Rows from block 4 of a small segmentation model, named by matrix and row number. Each number is 50 + 12 x the weight over its row's rms, rounded and kept within 0 to 99. All counts start at 0.
After each channel's rows are labels from the 100 images, of 14848, where the channel reaches its highest value: "place" is the part of the image that holds the peak. Only what is clearly more common there than usual is listed. The data: rendered landscapes of hills, water and sky.
# conv: 3x3 conv (model.blocks.4.conv.weight, 96x96x3x3, each kernel summed), inputs 0-95

conv.5:68 48 74 66 56 46 54 60 55 23 52 52 76 60 41 68 67 26 59 43 44 74 48 45 40 31 54 51 64 47 55 46 47 44 61 49 26 56 73 49 46 40 56 35 37 36 31 62 65 44 35 58 36 55 68 42 53 60 55 51 42 50 51 63 55 38 74 62 53 47 40 66 54 52 35 42 69 50 49 68 46 49 33 34 41 57 48 53 59 63 72 48 50 55 56 69
place: middle left

conv.59:47 66 66 38 50 89 37 47 64 79 41 32 35 26 44 46 44 51 52 22 28 35 46 45 53 33 57 58 54 46 35 55 63 49 39 38 64 58 48 38 22 37 43 43 59 73 45 56 29 41 61 43 49 62 50 51 54 36 66 53 58 62 55 54 53 45 51 39 37 52 41 57 44 49 48 48 25 53 35 60 50 49 44 51 42 45 39 34 44 69 59 53 43 48 65 48
place: bottom right; bottom left

conv.34:28 38 36 58 43 57 28 52 57 63 49 32 50 48 32 34 10 54 56 50 60 44 65 71 66 50 56 53 53 27 51 47 58 56 51 47 41 29 47 46 74 42 43 57 38 55 60 52 26 53 49 51 57 42 52 48 48 45 50 62 45 59 38 29 52 43 39 44 68 47 49 44 60 49 38 56 43 37 37 53 54 61 42 52 41 52 48 54 53 12 44 31 40 54 69 21
place: bottom centre; bottom left

conv.7:53 44 41 68 53 39 59 49 47 45 53 46 59 49 51 68 41 49 54 45 54 38 47 43 47 39 55 68 54 39 66 49 87 49 52 29 51 47 41 48 43 71 56 21 09 44 44 48 67 36 30 61 55 36 52 38 46 62 49 51 48 45 43 48 62 39 38 64 54 61 34 52 40 32 59 31 41 29 58 57 41 42 47 61 58 23 30 45 50 36 42 39 61 58 34 46
place: bottom right; bottom centre

conv.87:50 41 58 41 68 39 61 47 49 51 54 50 31 66 25 42 36 27 47 62 34 35 69 42 48 42 63 65 47 73 33 42 39 55 62 46 68 67 50 46 55 58 49 43 35 48 45 58 58 62 50 50 60 45 40 58 25 40 54 54 31 32 46 43 59 62 53 71 32 49 39 46 48 48 71 58 72 47 48 51 52 40 44 39 32 55 34 21 38 53 31 58 64 38 70 52
place: middle left

conv.16:53 41 49 34 56 52 58 42 47 52 64 58 74 62 41 43 39 45 56 41 53 55 48 49 56 32 41 45 53 21 44 33 46 25 62 52 53 60 75 33 63 58 61 68 41 71 41 49 40 47 53 38 47 48 39 56 35 43 66 60 56 55 38 75 42 24 53 47 38 44 42 36 49 16 55 62 46 57 41 30 47 60 50 39 52 50 35 43 41 37 56 51 42 46 36 85
place: middle right

conv.95:69 39 46 53 46 40 66 34 51 28 40 40 72 56 56 41 59 48 74 45 78 50 39 58 63 58 56 54 59 62 47 29 53 45 54 48 46 40 42 24 64 42 39 53 57 59 46 43 60 62 67 50 42 39 43 48 48 41 35 55 42 54 13 65 36 57 57 55 70 41 43 40 28 50 52 49 55 54 37 37 48 48 35 53 49 29 50 51 65 69 45 56 47 83 33 51
place: middle left

conv.43:57 65 62 41 57 57 58 40 52 48 55 32 49 59 46 36 61 47 58 41 45 48 20 60 40 58 47 56 37 55 71 44 63 42 63 40 54 37 42 71 41 51 74 43 69 46 52 31 61 57 45 66 49 74 56 58 81 49 58 60 42 42 40 50 48 32 58 72 32 46 55 44 47 34 57 42 74 56 27 58 50 24 50 28 44 59 37 53 41 68 40 48 39 60 58 55
place: bottom right

conv.3:59 54 67 70 50 31 36 35 51 57 43 51 60 45 55 34 43 57 55 48 58 46 36 34 76 62 55 57 56 59 44 41 42 40 47 64 66 36 51 58 49 46 41 21 41 44 47 51 71 42 53 54 61 63 57 42 28 41 66 58 52 26 57 49 22 65 48 46 47 26 52 30 49 25 47 59 61 55 16 50 50 44 44 51 53 33 50 67 45 70 44 33 44 38 45 51
place: bottom left

conv.68:50 38 73 22 59 60 49 57 48 63 52 39 37 51 53 44 50 71 54 48 39 56 34 42 31 36 43 54 28 32 57 52 49 45 44 38 55 49 62 48 41 27 51 39 42 28 63 50 35 54 69 17 34 74 47 58 61 41 54 58 44 35 39 65 51 36 34 57 32 51 51 55 62 59 57 37 61 60 37 66 43 47 38 53 57 47 61 51 53 76 46 31 53 52 62 68
place: bottom right

conv.21:38 42 52 48 55 48 41 55 42 24 47 46 51 46 79 70 62 64 70 63 27 63 64 47 69 70 51 48 46 19 56 31 64 53 60 70 48 46 47 57 44 47 40 54 41 30 40 54 49 56 51 46 85 28 37 37 68 40 47 48 48 51 50 54 63 44 63 33 60 57 57 51 44 53 55 57 35 45 43 45 38 42 41 73 60 41 64 53 46 40 43 57 74 55 53 57
place: bottom left

conv.31:44 49 50 49 67 56 36 67 39 28 41 47 61 41 20 57 59 35 50 69 57 66 47 43 53 61 43 52 52 68 67 51 44 24 55 49 66 45 41 51 31 56 13 55 52 32 58 66 51 36 63 59 52 47 46 47 57 61 30 50 58 37 38 62 54 55 58 70 41 72 43 45 31 59 48 52 45 33 40 29 41 47 34 57 40 49 26 45 61 48 56 33 50 61 58 53
place: top centre

conv.17:57 60 51 41 57 39 56 51 54 28 51 33 47 45 58 38 44 41 28 53 51 50 63 56 40 52 69 51 52 73 52 46 48 36 47 55 43 45 55 55 39 32 49 17 27 44 50 56 45 37 63 81 10 49 38 54 57 57 19 59 46 47 47 45 57 49 39 64 34 63 59 47 45 50 62 56 62 64 60 53 57 38 57 62 43 34 48 36 28 72 50 53 46 50 37 37
place: top centre

conv.53:67 38 43 73 39 62 61 44 47 38 42 66 70 60 56 52 32 52 54 62 40 42 26 33 39 61 39 54 55 33 63 53 47 40 45 54 50 60 74 62 47 79 73 44 43 50 79 46 52 59 48 49 49 38 35 39 49 50 54 49 39 48 56 40 90 46 57 31 56 57 44 51 58 38 50 45 59 64 42 42 57 56 47 62 19 58 43 44 51 54 43 62 50 33 43 59
place: bottom right

conv.49:58 50 47 52 49 53 67 44 30 43 49 34 63 49 58 39 90 51 45 56 58 64 37 55 42 67 45 50 68 26 44 52 40 61 51 51 53 39 58 44 55 48 35 31 68 43 32 71 44 37 56 60 24 46 42 39 84 50 61 44 49 19 50 63 49 47 60 53 32 45 70 69 56 50 36 44 44 56 39 46 50 26 45 54 43 52 50 66 44 55 53 58 55 49 30 56
place: centre; middle left

conv.1:55 48 65 74 52 39 54 64 44 39 39 52 57 50 56 64 51 69 37 54 49 60 29 40 37 61 49 43 67 62 40 62 57 41 48 47 51 74 70 42 48 40 50 38 29 45 58 64 38 34 63 48 66 30 53 52 30 51 73 48 52 58 51 58 45 58 59 51 50 51 33 40 54 58 37 61 36 29 63 24 28 39 66 50 50 57 75 62 73 42 47 31 50 41 34 51
place: middle left

conv.40:36 38 56 39 45 45 72 42 65 44 51 60 26 42 38 73 39 40 57 63 49 48 45 61 49 40 79 37 44 42 44 29 62 61 46 48 38 66 40 51 36 40 60 32 30 59 46 49 47 57 61 45 42 52 36 46 50 20 58 54 53 40 30 60 53 44 65 57 68 44 49 45 32 55 43 28 48 49 59 45 59 33 64 47 59 46 69 58 43 62 61 71 63 66 74 36
place: top right

conv.69:41 61 44 78 65 49 31 51 32 43 56 55 51 30 55 57 46 53 59 52 38 28 34 51 03 46 49 54 53 50 63 54 64 57 41 31 27 42 32 54 42 29 82 67 59 55 56 53 61 50 64 61 62 59 57 57 25 57 45 56 49 64 50 59 52 69 27 57 50 43 35 61 53 58 50 58 32 41 56 39 43 50 50 51 46 44 42 54 49 44 49 57 45 40 49 57
place: middle right

conv.45:36 37 42 45 58 45 51 22 52 60 49 33 42 60 48 68 30 73 48 67 54 62 63 63 47 50 69 47 54 43 46 35 77 46 44 43 30 37 42 54 47 49 56 17 48 63 31 59 64 48 41 62 66 73 36 57 34 33 73 46 51 41 50 29 50 58 54 28 60 50 57 44 59 51 44 53 43 27 63 33 60 63 49 57 56 36 42 40 54 46 37 49 59 51 51 43
place: bottom right

conv.8:58 64 50 55 59 39 65 57 27 51 56 45 49 59 78 37 46 39 61 45 57 51 57 42 38 57 46 53 61 41 51 64 40 36 55 62 54 50 75 50 50 48 49 14 18 54 46 55 52 27 48 53 34 54 53 52 43 56 41 63 46 59 46 37 32 49 37 78 45 47 43 60 54 52 49 42 78 58 53 57 42 67 28 46 45 53 50 50 42 82 42 35 52 28 36 55
place: middle left

conv.27:37 53 55 50 38 81 43 58 54 44 51 55 23 32 47 58 82 46 52 42 40 56 42 70 57 64 45 43 51 53 67 57 48 24 67 51 43 48 45 46 45 62 32 51 53 43 56 42 55 47 55 62 29 57 52 33 63 55 22 58 57 33 25 41 62 41 42 39 23 70 68 58 70 51 47 19 57 48 61 55 52 46 42 51 44 52 37 52 54 57 61 46 46 46 54 46
place: bottom centre

conv.77:42 26 46 56 46 41 58 46 50 03 52 61 45 57 51 60 47 53 56 60 41 55 63 42 57 50 42 63 71 44 69 52 42 62 44 52 44 36 43 68 57 44 60 31 53 48 53 54 49 43 54 53 66 11 52 33 44 50 53 45 25 43 63 35 52 36 66 74 68 37 54 57 56 63 46 54 43 56 61 47 22 45 38 52 57 53 64 42 69 40 51 42 52 44 59 33
place: middle left